A small image embedding model, trained from scratch.
Model: 64-pixel images, arch resnet, depths [3, 4, 6, 3].
Training: muon at rate 0.0036, 7600 steps, batches of 192.
Data: 97500 training examples, 15.0 epochs.
Rows from block 3 of a small image embedding model, named by matrix and row number. Rows with one number belong to one channel. Each number is 128 + 32 x the weight over its row's rms, rounded and kept within 0 to 255. All counts start at 0. Numbers have three digits each. After the name is the row's rms in percent of the matrix's.
After each channel's rows are labels from the 100 images, of 14976, where the channel reaches its highest value: "responds to" is what is common among them; "patch colour" is the nearest of a few named colours to the mean colour under the peak. Only what is clearly more common there than usual is listed. The data: simulated stained blood smears.
# convs0: first 3x3 conv, stride 2 (model.blocks.3.convs.0.weight, 128x64x3x3, each kernel summed), inputs 32-63
# convs1: second 3x3 conv (model.blocks.3.convs.1.weight, 128x128x3x3, transposed, each kernel summed), outputs 26-51

convs0.127 090:122117166080155172086191136167135123137081167127111096121136159123177131068151118167070099095117
convs1.127 079:125153144133115102076167121109154104119113138095096145177093065123110230089164
responds to: band-shaped nucleus
patch colour: grey; purple

convs0.55 088:132149095065119173129121170154200092109156109131171137116118113135101126106134120130104084194130
convs1.55 085:093132097116119160112133135121196112133092095109135147132142138064149093106147
responds to: two lobes with orange grains
patch colour: purple

convs0.110 106:109155162156149105087152120136099121059112139097139077079160171131121121121174131103112107143111
convs1.110 091:177116105114137137157127150132043164078122131148126170147079126108092088126121
responds to: round nucleus
patch colour: purple

convs0.98 089:122142165148104114140169167148119119138099122118181098174161150060115171145187106086181107120178
convs1.98 109:152171086164159126106136157089149157103077144146096207106121099142109112158093
responds to: round nucleus
patch colour: purple

convs0.87 123:098116142082146152105131127118059103166085115131085153111112099158165180158099167104167152128142
convs1.87 088:132126128162183113106179160134111110150100121175131133136117144061103067110099
responds to: round nucleus
patch colour: purple; grey

convs0.9 091:144150142164091163153115148153161117179134117110112119122145106116128146124172094144208133078163
convs1.9 098:091141098147117098174134174118121133099098126093093164156099152123100132155164
responds to: round nucleus
patch colour: purple

convs0.28 107:184100178188114099123113147116131074137097133139084156105145112152147161160195128111142143119106
convs1.28 108:105193174117139142147134090129117155113106104071123155079133115125134152108159
responds to: kidney-shaped nucleus; band-shaped nucleus
patch colour: grey; purple

convs0.6 099:165147171159145118080090136139155114151131096132138127140110121126087064122215109110170145085147
convs1.6 104:148153136108138079112110154115076123097103102139120138127097126120050110167113
responds to: round nucleus
patch colour: purple

convs0.75 070:115126090076142178139121098068136160170116156074148112104170127123106126145091136106132112031110
convs1.75 100:162088143127112138119123079096067177168107133147114131106123165125119144124128
responds to: round nucleus
patch colour: purple

convs0.105 087:109103129111074231096116098079108163156124122091117115132123149157121103140130158142107133105088
convs1.105 101:175111107146127150149114157122170161181118193161121175154081122106111139112130
responds to: round nucleus
patch colour: grey; purple

convs0.16 106:132100115197173105175131098090061116149123177126123170164132122138142116124148203152147136105101
convs1.16 102:164120111053141123135093104105139110070157094109133123133107093164112132067138
responds to: round nucleus
patch colour: purple

convs0.65 120:141162080099175124115135103186106116135162083189101120094145061113120144181112104161098202139156
convs1.65 101:138158135109182135120146077155131112125117164149136117149138140075125179093068
responds to: lobed nucleus
patch colour: purple

convs0.15 096:162135157196139087086089172102103105073142089102141123153123178098166112124169114139158080134137
convs1.15 113:121067136143109158124163181142180105117089119105131098187138135095105077128145
responds to: round nucleus
patch colour: purple; grey

convs0.107 104:110139127114107120101130167227171086178127139109159156130125169161109136090153076145107061153115
convs1.107 112:124151118090113162113071129093157116102099089179136143099116096095117143118147
responds to: band-shaped nucleus
patch colour: purple; grey

convs0.40 093:134165118131134138115096105055076121113086123089116107175146129127144101118091161187169140121144
convs1.40 074:092106104133131117137126134125135090132158152082117170100154103116095116128106
responds to: round nucleus
patch colour: purple

convs0.14 098:152109077145119175131109133156095155095118135110097204146122152178105106103131090106105095149090
convs1.14 091:172148114103124161081104118115172178112122161092117118093112080179131084144112
responds to: round nucleus
patch colour: grey

convs0.68 101:104119121116160216118179149166148119134190121144172108130113149109177092122168102171097152121116
convs1.68 088:157153095126147139183160122139116063079095123152130145166148109080087130100146
responds to: two lobes with orange grains
patch colour: grey

convs0.79 103:164108120121187142132164151154130131126157104107149119144122165126174120120149159103182202108095
convs1.79 093:137140095129124167167118092120154098116086122073165105155122117082133123129097
responds to: round nucleus
patch colour: grey; purple

convs0.31 103:226138152136095136114158109145154140097098128098104130122134147158084144107174094154192143117109
convs1.31 113:127139202192148140094078135153119125153136120119100140129088097107056147086110
responds to: band-shaped nucleus
patch colour: purple

convs0.119 080:113092158151155090156171124104176185081190110191162119117123154117114132141161108146130154173203
convs1.119 099:208123130127186108114095178149152147122077129115101117127141122119124140130130
responds to: lobed nucleus
patch colour: purple

convs0.60 097:204174139064110211114147125178118103170147100097113187156109119146129153131155111167125119201074
convs1.60 113:092152086148121126125115124123139131165085123101138108116082094125132184107097
responds to: two lobes with orange grains
patch colour: purple

convs0.29 094:172165148126112141116133111094094115111107151123114076093127098122144169085125125173206135164168
convs1.29 091:122131120145122091106118173123099141143160147084155111076092174167132107047151
responds to: round nucleus
patch colour: purple

convs0.54 091:159149181133109132161186140206165170169169138099131142148089127178168116161205130162134102138060
convs1.54 093:096146149173101090101091096138121099088146123183131111110111163093094199135095
responds to: band-shaped nucleus
patch colour: pink

convs0.27 132:114171148095090179128158120119155126186173078134097075074127115113143092115150123112146158129064
convs1.27 091:073170090148107119126162131128117057163094139147112123139107144092114136116135
responds to: two lobes with orange grains
patch colour: grey

convs0.0 102:122146181159153115165157103182190113108101203141147104166164110160138175131175100094157120159149
convs1.0 096:141122132075185118156137110101046126169098189120136171164116158182106168178182
responds to: round nucleus
patch colour: purple

convs0.49 110:095105151185136137143103118113149092155080185149111078121134167134115179107126116080134134093089
convs1.49 116:105134127144172147090112138109127140131167090094102173169114163118154102158112
responds to: kidney-shaped nucleus
patch colour: pink

convs0.13 103:133135143140170171094100138123085071145120138109077125115113124135168085104175150061085111100105
convs1.13 088:151112143082097110134124114136139064120092132121096098174109111090126063116120
responds to: two lobes with orange grains; lobed nucleus
patch colour: grey

convs0.111 100:152110120162127199130134098108118110143097134182152138183090093088148226122172109166134127132123
convs1.111 082:120195099148140157178137143132141137174043104124110125076059094101111103105129
responds to: two lobes with orange grains
patch colour: purple

convs0.42 095:114167142204140120116223099092110123098200173115118116067141110123094060154143131137128128116105
convs1.42 091:094170090160136128151108136167167123102148125079111153116173105034168119130121
responds to: two lobes with orange grains
patch colour: grey